config.yaml
arch: "resnet"
model: "self-supervised image encoder"
dataset: "views of escape-time and Newton fractals"
train_examples: 145000
image_size: 32
crop_scale_min: 0.2
horizontal_flip: true
color_jitter: 0.4
cutout: 0.25
method: "byol"
norm: "batchnorm"
activation: "relu"
depths: [2, 2, 6, 2]
kernel_size: 3
stem: "single"
avg_pool_shortcut: false
widths: [48, 96, 192, 384]
projector_hidden: 1024
projector_out: 128
projector_hidden_layers: 1
target_momentum: 0.996
init: "orthogonal"
residual_init: "zero_last"
optimizer: "soap"
beta2: 0.95
lr: 0.0021
beta1: 0.9
shampoo_beta: 0.95
eps: 1e-08
precondition_frequency: 32
max_precond_dim: 1536
merge_dims: true
one_sided: true
adamw_lr_other_params: 0.002
grad_clip: 1.0
steps: 6900
batch_size: 128
epochs: 6.1
lr_schedule: "linear"
final_lr_fraction: 0
warmup_steps: 340
weight_decay: 0.09
adamw_weight_decay_other_params: 0.05
Rows from block 8 of a small self-supervised image encoder, named by matrix and row number. Rows with one number belong to one channel. Each number is 50 + 15 x the weight over its row's rms, rounded and kept within 0 to 99. All counts start at 0.
After each channel's rows are labels from the 100 images, of 14976, where the channel reaches its highest value: "responds to" is what is common among them. Only what is clearly more common there than usual is listed. The data: views of escape-time and Newton fractals.
# convs0: first 3x3 conv (model.blocks.8.convs.0.weight, 192x192x3x3, each kernel summed), inputs 0-191
# convs1: second 3x3 conv (model.blocks.8.convs.1.weight, 192x192x3x3, transposed, each kernel summed), outputs 0-191

convs0.173:54 64 55 43 37 65 59 50 33 33 66 38 39 49 41 23 29 47 67 25 72 65 32 56 28 53 54 37 38 46 25 17 38 46 26 54 61 49 31 36 19 42 46 41 58 67 52 31 40 24 29 39 46 51 52 68 55 28 63 29 22 48 46 41 28 33 25 39 47 40 22 33 53 64 52 77 51 28 59 71 33 53 54 45 46 52 54 27 43 66 59 38 37 43 45 50 62 55 53 43 34 29 50 44 36 78 61 46 40 47 61 37 41 27 70 35 55 59 80 65 51 36 47 32 42 44 35 42 37 13 69 37 67 33 32 60 47 31 26 36 51 38 80 56 30 24 80 40 35 41 29 37 27 36 34 55 43 61 41 30 51 53 28 61 58 44 37 30 42 52 33 38 75 37 37 41 32 47 45 49 39 51 58 21 55 38 54 29 27 22 66 38
convs1.173:48 44 26 58 30 42 51 57 67 16 54 76 50 39 64 59 81 34 48 61 47 31 89 49 35 22 59 78 50 45 35 42 86 60 51 65 42 49 47 31 39 40 88 54 31 35 57 64 46 37 52 58 54 52 33 47 52 57 67 56 54 43 71 54 43 35 68 49 57 54 44 47 35 52 52 33 59 63 36 46 65 47 65 44 65 56 53 47 45 45 71 36 61 49 77 68 70 66 40 47 38 84 60 33 63 26 89 51 54 45 29 38 43 27 72 46 37 92 31 33 66 56 58 36 48 59 39 67 42 68 48 55 52 71 63 47 16 46 53 42 54 51 76 40 46 54 46 69 26 59 64 57 73 66 60 57 47 42 47 45 59 34 40 65 48 58 78 43 31 27 82 32 39 73 60 52 46 34 51 69 38 39 40 61 46 84 44 71 45 68 30 44
responds to: vivid

convs0.180:35 61 60 27 30 47 47 25 35 46 61 59 69 70 33 57 47 52 46 47 38 48 33 30 41 54 48 40 55 27 46 59 37 48 33 67 49 48 55 66 32 49 58 37 44 39 19 21 09 58 39 38 43 41 55 29 20 31 38 48 33 22 37 55 42 42 42 42 46 29 21 43 65 30 44 57 43 36 27 16 39 15 27 43 51 24 42 36 26 48 48 60 52 68 43 62 33 62 70 64 72 42 21 42 60 45 35 63 35 45 45 44 51 34 24 10 55 53 30 35 52 39 22 44 47 40 61 30 50 37 47 50 46 51 26 33 41 33 31 31 60 40 44 52 32 48 31 48 42 42 31 44 24 31 39 54 22 64 57 48 68 34 38 42 59 33 65 31 23 49 45 57 30 46 42 54 58 65 26 50 38 52 43 39 23 65 40 42 21 36 45 33
convs1.180:27 33 54 08 53 44 53 53 39 29 44 52 73 54 45 41 49 38 36 67 65 40 53 45 73 54 51 53 40 46 39 56 42 63 35 43 39 51 65 28 26 68 44 70 43 39 37 65 22 51 73 41 51 69 54 44 50 20 48 69 29 55 69 60 55 46 49 64 46 48 72 44 64 75 75 56 58 88 46 61 15 53 56 60 23 21 46 68 37 30 41 54 60 44 20 51 65 53 25 69 45 62 57 49 59 32 49 57 38 14 48 47 41 50 30 57 48 20 82 63 50 43 52 75 51 54 52 34 47 57 46 61 46 59 59 51 52 79 53 44 74 51 33 84 54 69 55 33 45 71 57 14 78 64 42 44 34 77 33 54 42 34 40 64 36 33 56 45 83 67 53 37 71 49 68 53 47 38 48 47 49 43 40 34 55 61 69 84 37 39 61 55
responds to: tricorn; pastel

convs0.47:58 63 28 71 35 49 35 58 42 52 52 38 54 52 36 54 47 49 33 67 50 26 41 21 33 31 56 27 45 79 42 33 33 26 51 36 57 35 31 54 31 45 30 33 59 64 32 38 61 47 46 41 37 37 68 42 25 44 32 31 47 57 52 74 42 37 35 64 43 81 19 39 38 31 30 30 38 39 36 52 30 69 51 71 60 52 27 46 63 65 30 41 70 48 45 22 43 43 51 58 67 48 59 56 38 41 45 53 26 59 46 30 40 65 32 37 32 32 37 60 63 52 51 64 45 75 28 48 45 41 29 97 51 71 55 30 94 19 55 49 49 53 64 62 19 67 22 65 44 56 43 69 38 31 40 61 62 52 26 58 31 73 48 44 34 39 60 37 42 31 25 54 37 42 33 43 44 58 42 37 29 48 29 48 49 46 42 55 53 33 29 35
convs1.47:54 37 56 40 51 30 57 57 55 26 54 45 46 45 72 44 41 30 31 53 29 57 50 62 35 44 66 69 49 59 32 24 67 48 37 49 53 34 60 66 70 46 68 37 50 47 62 30 64 55 40 66 45 45 76 23 27 51 55 64 34 47 39 77 28 63 60 54 72 23 47 47 53 51 56 72 64 11 71 41 21 67 65 46 50 43 74 38 73 48 63 45 65 59 36 71 78 61 51 24 46 80 43 44 66 36 43 37 70 67 70 50 42 58 54 05 34 71 67 65 48 13 42 64 27 56 32 36 55 40 38 25 59 59 49 60 57 33 69 46 70 59 64 42 59 39 48 58 43 34 35 42 77 55 43 56 63 73 25 57 53 53 36 61 37 48 71 71 43 41 48 40 24 46 37 67 49 41 72 56 61 39 57 21 32 62 60 63 51 49 83 36
responds to: pastel; tricorn

convs0.27:33 52 21 32 40 45 40 50 46 53 35 38 59 39 70 52 52 32 46 53 27 43 59 59 50 36 40 66 31 33 59 31 46 23 47 31 38 53 74 46 34 59 32 56 35 45 58 31 57 21 69 41 72 34 31 67 34 42 68 45 42 45 52 40 56 31 43 54 40 44 52 27 53 35 48 61 04 63 17 51 41 56 60 61 11 36 38 55 32 30 44 52 34 52 24 36 37 33 52 29 64 62 35 44 30 51 32 27 46 41 27 50 40 48 51 53 30 40 43 21 46 59 54 44 24 61 29 58 38 47 17 64 30 65 52 33 33 21 30 62 61 61 38 34 56 37 25 62 52 50 64 62 26 50 61 35 44 46 58 57 59 51 42 37 34 45 48 70 26 30 46 48 28 53 46 16 57 81 55 45 55 67 15 51 51 60 24 41 43 75 24 41
convs1.27:35 41 57 55 42 70 58 45 68 26 56 55 31 44 68 40 58 52 43 57 41 51 38 72 39 32 73 64 66 62 56 69 60 28 50 69 31 61 44 59 81 77 72 22 63 34 55 58 70 46 55 63 27 50 29 40 41 41 69 36 41 56 54 56 46 48 76 33 65 27 27 54 40 25 52 37 37 39 33 59 55 32 37 43 72 57 47 62 50 52 56 51 60 73 73 62 55 34 48 46 47 58 49 28 60 59 40 31 71 39 44 54 33 46 32 65 58 23 07 51 26 48 61 57 42 47 42 41 28 57 43 45 61 52 61 35 32 80 55 13 55 37 74 38 24 67 35 21 48 51 80 73 58 52 57 51 48 62 39 56 34 41 74 52 40 70 70 42 21 28 45 54 46 59 44 29 59 07 57 55 62 72 82 40 47 34 56 44 42 33 46 31
responds to: pastel; grey

convs0.96:37 85 47 55 40 60 44 35 30 20 53 69 56 62 21 54 30 26 62 55 25 47 54 25 45 64 49 44 20 51 29 44 23 61 63 50 47 35 22 55 57 50 46 59 42 42 34 36 77 58 21 26 34 53 38 49 15 35 32 43 73 63 39 32 45 52 70 35 28 63 45 38 46 50 55 36 62 55 46 69 53 42 33 36 59 53 20 44 42 30 44 54 54 39 59 61 50 22 63 37 45 39 43 52 60 83 63 71 11 43 20 56 27 52 36 11 46 65 47 46 38 47 35 45 75 61 61 54 47 27 48 64 44 42 56 36 38 58 55 62 49 48 42 46 48 41 42 69 49 70 50 53 61 35 35 32 56 42 55 48 80 48 62 54 54 40 59 53 53 74 54 50 42 64 30 50 34 22 45 37 24 21 48 34 20 31 35 28 66 43 38 25
convs1.96:56 16 60 28 19 11 40 51 39 72 54 41 43 58 73 50 50 66 59 58 54 39 58 68 48 85 62 46 67 42 50 34 52 84 42 25 43 60 42 57 33 41 36 22 38 30 55 64 48 53 74 30 52 43 30 41 35 57 59 48 11 61 73 53 80 51 48 67 61 57 67 56 42 60 42 50 67 53 56 47 43 62 71 56 43 70 55 35 40 65 25 41 66 53 31 50 66 48 61 71 34 38 57 19 45 20 42 31 63 42 43 62 71 70 53 23 58 49 68 63 74 40 55 58 61 37 43 58 53 67 46 35 52 41 65 51 59 48 65 69 75 09 44 43 37 59 57 39 41 34 49 42 77 51 54 54 52 66 43 63 49 54 36 25 59 23 58 69 68 75 59 62 68 36 33 57 56 52 55 83 75 46 43 48 55 39 89 53 60 54 43 56
responds to: pastel

convs0.14:52 58 37 44 55 56 47 49 45 51 43 31 34 42 43 45 54 29 40 38 35 71 38 29 41 39 45 53 54 51 61 17 50 09 57 62 46 45 48 31 42 33 41 57 40 52 50 22 31 40 50 49 45 58 59 46 29 58 84 70 51 49 58 58 43 35 93 43 26 45 43 32 65 61 45 52 28 42 34 31 42 47 29 55 39 35 32 27 60 59 59 45 63 47 46 30 23 33 51 49 65 48 45 20 26 83 51 20 38 31 42 28 62 41 47 39 57 29 64 40 29 42 42 54 53 28 50 28 56 38 50 26 47 37 63 10 68 06 52 30 54 56 67 37 36 72 50 45 74 51 54 68 10 54 62 30 41 43 61 66 29 63 35 21 56 38 57 60 42 42 39 45 37 58 50 20 62 60 27 46 53 51 31 39 55 19 54 53 55 27 52 59
convs1.14:46 71 50 63 56 44 67 34 43 42 47 58 55 39 42 47 87 39 39 37 29 83 30 44 54 26 38 62 50 47 39 45 45 51 63 44 10 52 49 42 20 40 58 79 49 38 47 79 25 72 58 62 59 54 40 36 47 60 54 82 78 51 70 48 48 32 69 49 50 50 54 45 41 51 54 50 45 61 55 53 51 74 76 52 71 55 31 58 47 59 42 60 40 56 42 38 54 42 55 19 32 54 45 44 28 39 77 77 40 56 57 36 24 68 45 39 43 48 32 44 27 33 43 53 45 26 44 51 32 59 66 25 75 70 49 53 69 67 59 30 14 38 85 52 54 78 62 61 36 50 68 56 79 51 43 54 73 35 51 26 57 56 38 42 29 72 84 43 31 39 52 55 42 52 25 30 52 38 50 57 79 37 42 37 60 24 39 49 77 64 51 41
responds to: tricorn; pastel

convs0.20:47 51 39 50 23 44 76 25 51 34 45 84 28 72 60 76 37 44 50 59 21 23 37 13 51 52 52 44 40 22 74 32 55 49 28 64 52 27 47 42 21 62 41 62 50 50 37 48 22 57 64 58 44 46 60 35 40 61 65 44 19 72 69 40 55 54 53 45 40 35 64 07 57 41 48 51 54 89 46 39 45 26 55 07 63 53 22 52 30 38 55 27 00 43 60 52 42 50 62 70 62 50 44 60 52 63 46 81 63 45 62 44 43 63 49 54 50 63 45 62 44 45 24 54 46 24 41 58 18 56 54 53 41 53 37 32 46 46 30 45 41 26 33 57 56 46 65 72 48 63 64 35 41 37 31 56 48 46 56 69 63 56 79 65 46 40 53 49 54 40 62 31 54 52 47 45 43 47 41 56 45 40 64 66 47 38 29 49 45 71 56 36
convs1.20:43 61 40 27 90 64 51 51 36 57 53 67 28 89 43 41 39 59 57 59 56 60 61 27 65 63 75 41 47 54 49 37 22 62 62 57 57 57 67 48 51 56 50 49 69 51 49 27 76 32 53 54 68 66 30 59 41 62 57 34 68 48 60 60 28 54 52 39 46 38 52 33 47 41 47 46 35 38 36 39 72 24 52 21 50 56 55 57 70 68 63 60 43 51 49 77 55 52 49 59 36 43 61 39 56 65 63 27 81 25 46 40 34 36 35 59 53 70 67 67 39 42 57 57 53 37 66 41 74 40 41 45 39 69 53 37 27 59 53 74 76 68 70 43 61 53 65 36 46 10 71 57 27 49 54 69 47 48 58 41 37 20 63 46 44 57 28 54 42 53 42 07 59 83 56 40 71 15 34 34 50 49 80 69 41 77 51 51 36 52 21 48
responds to: grey

convs0.85:72 24 46 29 39 44 61 43 47 51 16 46 26 29 75 48 52 38 35 49 46 23 54 34 49 47 56 47 38 56 48 44 35 29 23 42 46 43 63 55 33 38 38 48 41 60 29 23 53 36 59 41 59 38 33 48 46 51 72 39 41 45 70 51 83 25 40 48 56 51 35 45 49 37 36 76 29 14 38 44 16 49 78 56 32 46 41 32 53 62 43 47 38 58 35 35 36 51 37 48 56 57 51 39 43 52 41 28 39 23 61 33 58 30 48 45 56 46 00 40 47 46 50 58 30 30 24 40 39 66 47 34 82 62 51 56 29 51 47 58 69 64 48 40 52 48 01 58 52 63 51 37 12 66 39 55 59 60 51 41 40 64 15 24 60 42 34 67 37 45 41 60 87 51 33 44 33 47 42 29 49 44 37 58 48 37 55 53 42 52 55 67
convs1.85:33 53 47 58 55 55 70 32 38 51 36 44 36 43 85 44 59 42 60 42 45 41 46 53 51 07 71 65 59 49 39 43 50 59 77 54 30 48 23 23 72 41 66 28 52 36 64 75 55 28 51 70 31 61 47 65 54 13 55 76 74 40 51 49 70 33 65 40 81 69 40 38 62 49 41 11 29 51 46 57 23 59 48 43 32 58 68 59 55 49 70 59 53 51 38 60 67 36 38 59 48 84 47 34 66 26 60 58 58 43 48 49 34 42 39 40 57 44 28 41 70 48 57 66 47 41 58 54 36 85 51 40 72 47 31 54 55 49 31 35 55 40 37 62 42 68 52 28 44 64 57 67 61 45 52 53 48 92 38 27 69 55 45 58 31 71 77 57 43 45 62 76 28 68 68 36 26 42 66 48 61 70 29 22 40 59 54 58 36 47 61 48
responds to: cool; tricorn

convs0.183:61 10 34 35 48 34 35 33 47 82 37 21 35 45 74 42 47 66 31 38 38 58 54 47 66 57 59 58 43 70 61 77 49 53 45 46 63 66 40 34 66 36 39 18 53 38 63 53 08 46 53 54 59 70 66 35 65 42 67 56 45 49 46 64 37 64 50 48 66 40 30 54 59 31 41 60 46 53 29 19 21 31 49 72 36 51 72 75 54 60 67 42 70 50 49 36 49 46 27 43 39 45 49 49 37 38 65 45 68 42 63 39 40 49 34 49 36 63 50 56 50 61 41 61 48 39 49 61 59 51 45 50 54 54 36 89 78 40 38 47 50 37 99 70 75 90 43 41 42 33 22 54 30 48 80 43 37 46 50 31 19 32 40 23 60 45 29 54 27 51 36 38 35 40 57 49 48 53 60 38 74 40 46 67 36 61 34 44 32 41 42 62
convs1.183:49 32 52 44 47 79 61 46 60 52 49 56 46 54 48 24 55 38 49 59 48 65 55 26 73 46 53 65 29 60 52 53 41 39 41 63 24 39 29 23 63 40 42 44 74 31 60 37 20 54 78 63 39 64 39 50 59 33 71 38 81 53 62 36 45 23 46 50 64 57 56 48 40 34 63 38 31 54 32 53 47 36 53 34 55 35 32 38 35 25 44 70 40 29 43 36 51 52 10 81 19 56 53 39 64 62 45 28 60 63 37 35 59 51 42 45 55 44 44 70 39 71 55 54 65 40 53 43 66 41 54 46 66 66 25 25 20 32 35 63 45 47 92 68 47 44 57 50 71 62 63 45 46 74 27 64 22 81 38 33 45 58 88 22 18 46 65 34 67 53 46 47 46 72 62 49 62 57 71 52 47 43 44 53 48 35 63 33 77 49 50 46
responds to: tricorn; grey

convs0.169:43 67 91 37 40 62 55 31 53 40 49 33 54 64 56 37 34 43 47 41 32 79 56 56 42 38 53 46 71 53 62 22 43 72 42 39 34 44 65 50 26 28 29 44 48 40 22 37 59 21 86 29 45 57 79 65 41 54 98 36 34 62 52 61 63 39 51 34 33 80 69 47 69 45 52 83 42 28 57 65 23 55 62 51 28 36 60 38 46 68 35 64 38 38 37 39 58 64 60 38 42 63 67 66 33 88 76 50 50 47 40 36 39 47 53 62 43 55 60 64 47 53 56 31 72 72 41 48 39 50 61 52 57 66 47 69 44 54 41 64 57 54 43 55 12 27 42 54 46 25 40 50 49 47 53 63 62 66 35 50 52 38 36 71 39 29 51 61 50 56 11 67 79 45 69 59 40 76 52 51 46 54 38 57 47 22 65 53 35 65 43 56
convs1.169:33 38 21 55 46 87 42 30 46 35 42 55 24 44 71 41 74 43 47 53 61 47 44 19 54 46 62 46 40 47 56 68 39 43 70 59 39 71 55 43 48 48 63 45 76 43 46 46 45 36 52 49 26 57 28 49 82 32 86 51 81 21 60 50 58 58 72 38 59 55 44 35 57 39 61 13 56 77 28 44 71 52 35 67 54 62 50 47 44 65 46 57 55 36 34 71 78 49 44 60 52 64 60 31 76 60 63 46 63 33 36 47 22 29 30 62 53 50 59 22 50 68 53 70 57 45 50 54 31 55 56 24 70 38 46 55 43 54 23 68 68 48 68 38 46 70 51 37 39 38 58 52 35 66 52 56 62 67 57 22 41 52 70 63 45 56 59 39 33 53 63 59 37 98 50 50 46 28 71 51 64 89 58 36 52 27 64 44 35 25 44 54
responds to: grey; cubic Julia set

convs0.49:59 42 39 17 45 52 45 71 53 59 35 75 35 24 31 64 73 46 36 56 94 61 59 97 58 33 57 52 48 73 35 26 52 44 24 36 50 70 47 54 30 53 51 60 29 47 48 33 24 41 69 31 55 67 35 67 36 35 34 65 47 42 59 26 41 25 55 47 60 28 35 33 55 46 59 47 32 35 43 30 24 59 31 47 32 28 73 47 46 83 96 52 28 66 38 66 47 40 61 54 40 52 56 54 41 63 41 56 36 35 48 44 78 38 68 47 50 41 41 47 61 41 27 30 51 35 34 50 74 35 47 52 46 69 62 56 67 40 55 42 70 58 39 35 20 37 31 56 78 54 39 47 33 43 53 55 44 72 69 62 52 53 59 51 38 30 51 29 45 44 86 49 46 58 47 58 44 56 59 67 44 50 32 45 78 49 30 57 42 65 38 57
convs1.49:29 67 40 42 85 59 45 47 48 47 52 68 43 41 56 51 45 74 47 55 56 48 47 36 64 44 65 55 25 52 63 62 35 26 54 39 45 62 61 22 33 35 50 49 46 32 55 43 50 52 49 59 38 47 56 36 53 42 58 55 79 28 49 38 18 29 42 59 31 40 67 46 44 66 48 47 73 67 43 40 65 28 67 78 62 52 75 84 58 76 61 53 56 42 45 73 67 49 49 34 50 40 57 43 86 21 76 28 44 14 54 33 40 30 33 56 27 59 65 58 25 53 56 77 62 44 36 40 47 47 65 43 54 40 53 24 62 36 56 44 57 53 51 31 57 62 74 42 57 08 88 42 31 41 46 61 44 45 38 45 53 38 88 43 47 55 46 71 35 43 53 23 34 80 54 64 33 23 35 29 77 59 71 49 55 48 55 67 39 57 45 57
responds to: grey; pastel

convs0.39:56 54 53 51 21 54 62 54 45 52 43 39 55 69 55 46 37 28 82 59 36 52 61 45 39 31 65 43 57 29 50 32 51 27 46 37 46 47 27 60 61 57 43 58 58 67 46 30 82 37 60 41 49 76 58 61 42 29 66 52 39 64 25 40 44 29 59 44 56 63 12 16 61 45 50 57 40 56 33 59 21 45 48 21 41 38 46 38 47 51 25 67 44 59 47 48 60 51 59 58 72 15 71 64 39 63 51 46 41 48 72 49 42 43 64 35 31 40 78 42 76 46 47 58 21 57 16 53 23 47 42 71 37 71 46 52 70 32 12 68 75 38 34 35 65 75 72 68 64 22 37 60 44 28 39 31 53 52 48 66 66 63 68 46 47 58 44 55 67 36 67 42 40 44 19 36 83 57 50 58 43 60 33 55 49 63 34 35 37 66 42 35
convs1.39:44 64 41 44 79 41 50 29 77 63 23 44 49 73 43 49 54 69 43 74 66 44 49 24 63 48 38 35 33 69 43 55 70 35 52 70 25 28 48 37 68 71 38 59 34 43 35 63 61 51 46 55 25 62 30 56 81 65 78 32 77 35 53 54 36 46 59 53 58 66 46 48 49 81 37 32 65 42 25 46 53 51 43 71 64 50 65 56 49 65 64 72 43 41 54 55 54 28 62 51 63 40 62 58 72 24 55 45 31 33 41 37 69 42 63 46 48 31 35 31 48 41 49 67 74 33 59 74 53 35 53 55 48 63 45 47 58 65 45 42 58 68 84 46 58 57 68 24 32 52 56 64 20 70 61 67 76 49 78 41 57 48 37 62 39 20 75 17 55 38 58 44 42 59 33 47 65 47 72 39 22 52 51 43 63 27 42 17 29 26 52 39
responds to: cool

convs0.42:52 47 26 32 64 43 41 31 47 54 40 46 46 70 65 49 66 59 66 61 53 15 69 63 47 62 46 61 00 65 63 39 61 27 50 40 36 61 60 51 45 54 80 63 59 27 18 52 65 59 56 55 64 45 60 36 51 56 36 41 42 33 54 58 32 63 39 42 40 60 50 99 45 41 51 54 46 61 40 51 38 39 54 57 32 41 55 81 66 67 59 56 64 50 47 30 48 37 58 56 58 65 05 36 62 25 33 53 49 56 50 55 46 68 26 45 78 49 45 51 56 62 44 54 68 69 56 59 69 61 40 53 44 34 57 54 47 29 48 48 71 60 37 66 50 75 07 51 60 55 58 61 29 55 58 72 58 03 40 58 59 63 56 31 55 58 41 57 29 36 51 55 28 45 46 51 01 42 62 44 43 38 19 63 18 56 51 35 53 62 45 39
convs1.42:48 59 67 52 60 29 66 46 52 59 61 60 36 43 24 46 62 74 56 24 26 80 27 69 71 40 49 31 45 63 55 40 56 39 64 37 39 22 44 26 40 54 41 68 36 59 43 56 51 67 45 65 57 56 42 36 32 47 68 36 71 54 87 63 33 03 56 40 55 29 35 40 50 55 40 62 38 63 61 51 63 66 58 31 74 34 71 55 50 42 61 64 48 44 50 37 60 26 59 32 35 40 38 43 61 50 36 64 37 56 53 41 70 51 30 30 08 25 29 32 51 35 55 46 45 55 54 48 39 34 49 35 65 58 41 28 40 69 55 51 28 35 55 61 57 63 37 50 44 47 72 49 42 74 62 99 82 58 46 35 61 64 43 20 46 75 40 30 39 28 44 52 40 48 28 46 30 39 64 62 47 38 47 18 45 29 39 55 58 42 34 49
responds to: tricorn; pastel

convs0.163:49 57 72 32 39 47 64 61 39 93 57 55 43 44 68 66 56 61 58 57 59 72 57 55 71 49 67 65 34 78 42 28 42 45 44 58 42 40 71 65 42 77 22 70 46 69 64 38 47 53 60 25 56 58 47 73 37 43 71 51 43 41 76 47 52 38 45 68 60 81 52 69 59 49 50 58 39 49 40 58 65 63 43 45 39 41 35 54 45 52 65 47 16 57 43 61 44 51 52 51 79 46 80 69 42 65 42 57 42 61 54 56 55 48 50 48 51 30 37 50 80 66 61 52 28 41 31 34 44 42 42 53 57 99 50 28 66 55 54 51 64 49 79 47 33 55 85 62 48 33 64 42 39 45 59 42 38 60 55 51 75 40 62 68 44 37 56 80 68 39 63 41 33 21 57 50 44 73 49 71 60 74 30 54 70 87 22 38 52 88 47 66
convs1.163:38 47 36 62 59 63 50 57 69 23 59 47 38 52 56 42 80 34 58 58 61 62 41 45 74 23 65 54 45 66 44 42 50 41 69 82 58 54 55 59 65 42 40 31 73 21 63 47 23 36 45 68 27 60 26 42 43 52 85 40 54 44 49 37 35 60 63 33 68 60 45 43 40 37 59 28 49 32 57 47 56 47 36 33 51 71 54 55 46 68 41 52 27 46 30 73 64 25 42 49 55 58 56 10 62 36 61 05 84 50 38 38 33 16 40 54 32 44 61 47 45 50 49 59 34 16 59 61 39 62 64 48 48 41 36 59 55 26 60 38 59 42 36 45 65 42 67 23 33 41 66 74 42 56 52 70 57 76 55 35 32 51 82 58 38 44 43 62 51 36 21 43 44 64 42 62 58 09 62 42 44 68 66 38 27 28 42 58 44 42 48 62
responds to: pastel; grey; Julia set

convs0.19:54 47 07 24 53 52 67 46 55 73 22 39 33 43 56 61 62 49 44 51 65 30 75 87 52 67 47 43 15 57 57 25 45 24 40 31 38 40 51 61 55 44 50 53 43 66 35 50 43 47 45 32 38 43 31 49 46 41 58 48 34 39 32 43 27 32 21 39 50 43 32 31 57 41 56 54 30 40 26 56 41 41 47 65 26 52 75 63 50 61 55 51 18 59 35 30 55 40 47 44 42 26 27 50 43 44 30 60 36 47 41 32 57 25 54 31 68 29 37 35 49 54 52 40 44 27 28 74 51 36 35 24 57 54 43 49 65 12 30 65 61 37 59 45 44 36 35 68 61 26 23 53 45 38 57 45 36 34 77 31 63 62 63 45 45 39 48 51 34 20 53 30 14 25 38 61 43 43 63 57 54 53 28 53 43 68 23 29 50 63 40 33
convs1.19:27 44 52 65 58 52 53 44 62 51 49 56 34 41 57 43 35 43 75 40 61 41 24 31 66 50 11 38 40 50 43 43 29 32 39 68 35 42 67 56 58 67 54 54 63 32 35 63 60 46 46 85 63 56 71 55 58 51 61 34 73 52 52 44 35 16 32 21 82 41 61 60 24 66 69 51 48 56 47 75 45 35 65 39 46 48 71 68 35 55 39 56 43 44 59 42 52 59 40 47 41 32 36 61 80 41 38 21 43 40 55 38 70 47 61 72 66 29 65 64 31 32 40 66 61 52 40 70 38 45 54 71 69 73 41 26 71 46 52 29 43 73 44 50 51 57 60 33 64 52 68 48 44 54 46 49 58 62 25 45 39 74 96 25 39 39 81 70 32 16 16 65 57 52 26 42 31 35 60 52 53 23 42 40 47 45 47 38 62 35 59 66
responds to: vivid

convs0.166:58 71 40 66 55 48 68 58 38 40 18 53 59 29 31 56 54 74 55 39 00 51 47 53 43 63 39 41 44 32 52 07 49 63 19 58 59 49 42 50 58 44 36 61 70 55 50 37 65 36 32 46 37 68 48 66 65 41 57 74 59 35 27 71 70 42 29 58 49 41 35 16 69 49 41 71 36 39 42 64 44 46 64 53 27 36 51 51 46 31 42 55 58 53 27 36 32 56 57 47 64 40 47 38 32 72 59 26 45 45 21 56 86 60 29 40 34 54 54 35 21 46 42 44 51 36 29 57 54 45 45 36 65 59 57 58 00 51 45 61 80 50 28 44 53 37 40 62 48 43 34 49 40 23 34 44 42 57 54 38 46 21 37 50 68 38 51 55 38 36 61 50 57 47 48 59 31 45 49 43 41 52 67 47 34 40 48 23 40 25 50 39
convs1.166:45 38 53 53 42 52 55 49 36 40 45 59 41 57 37 44 26 26 36 50 06 42 46 53 26 43 56 69 49 59 43 48 36 29 43 15 49 52 44 57 48 33 54 48 38 53 32 63 51 64 80 54 51 67 63 39 52 47 45 71 61 39 62 62 52 03 60 27 49 48 57 65 47 27 63 73 38 72 57 38 49 49 65 37 28 68 34 64 41 70 51 53 49 24 38 62 67 56 37 65 39 62 26 34 26 66 42 48 51 64 42 40 35 46 51 30 68 66 58 55 91 47 36 64 44 57 67 28 45 82 51 47 99 63 41 49 60 46 54 42 60 47 21 68 47 13 57 52 32 69 79 65 61 59 49 49 43 52 51 32 66 37 37 60 45 72 76 43 50 49 51 46 34 40 63 66 45 69 56 42 65 60 29 40 55 53 88 60 45 75 61 46
responds to: tricorn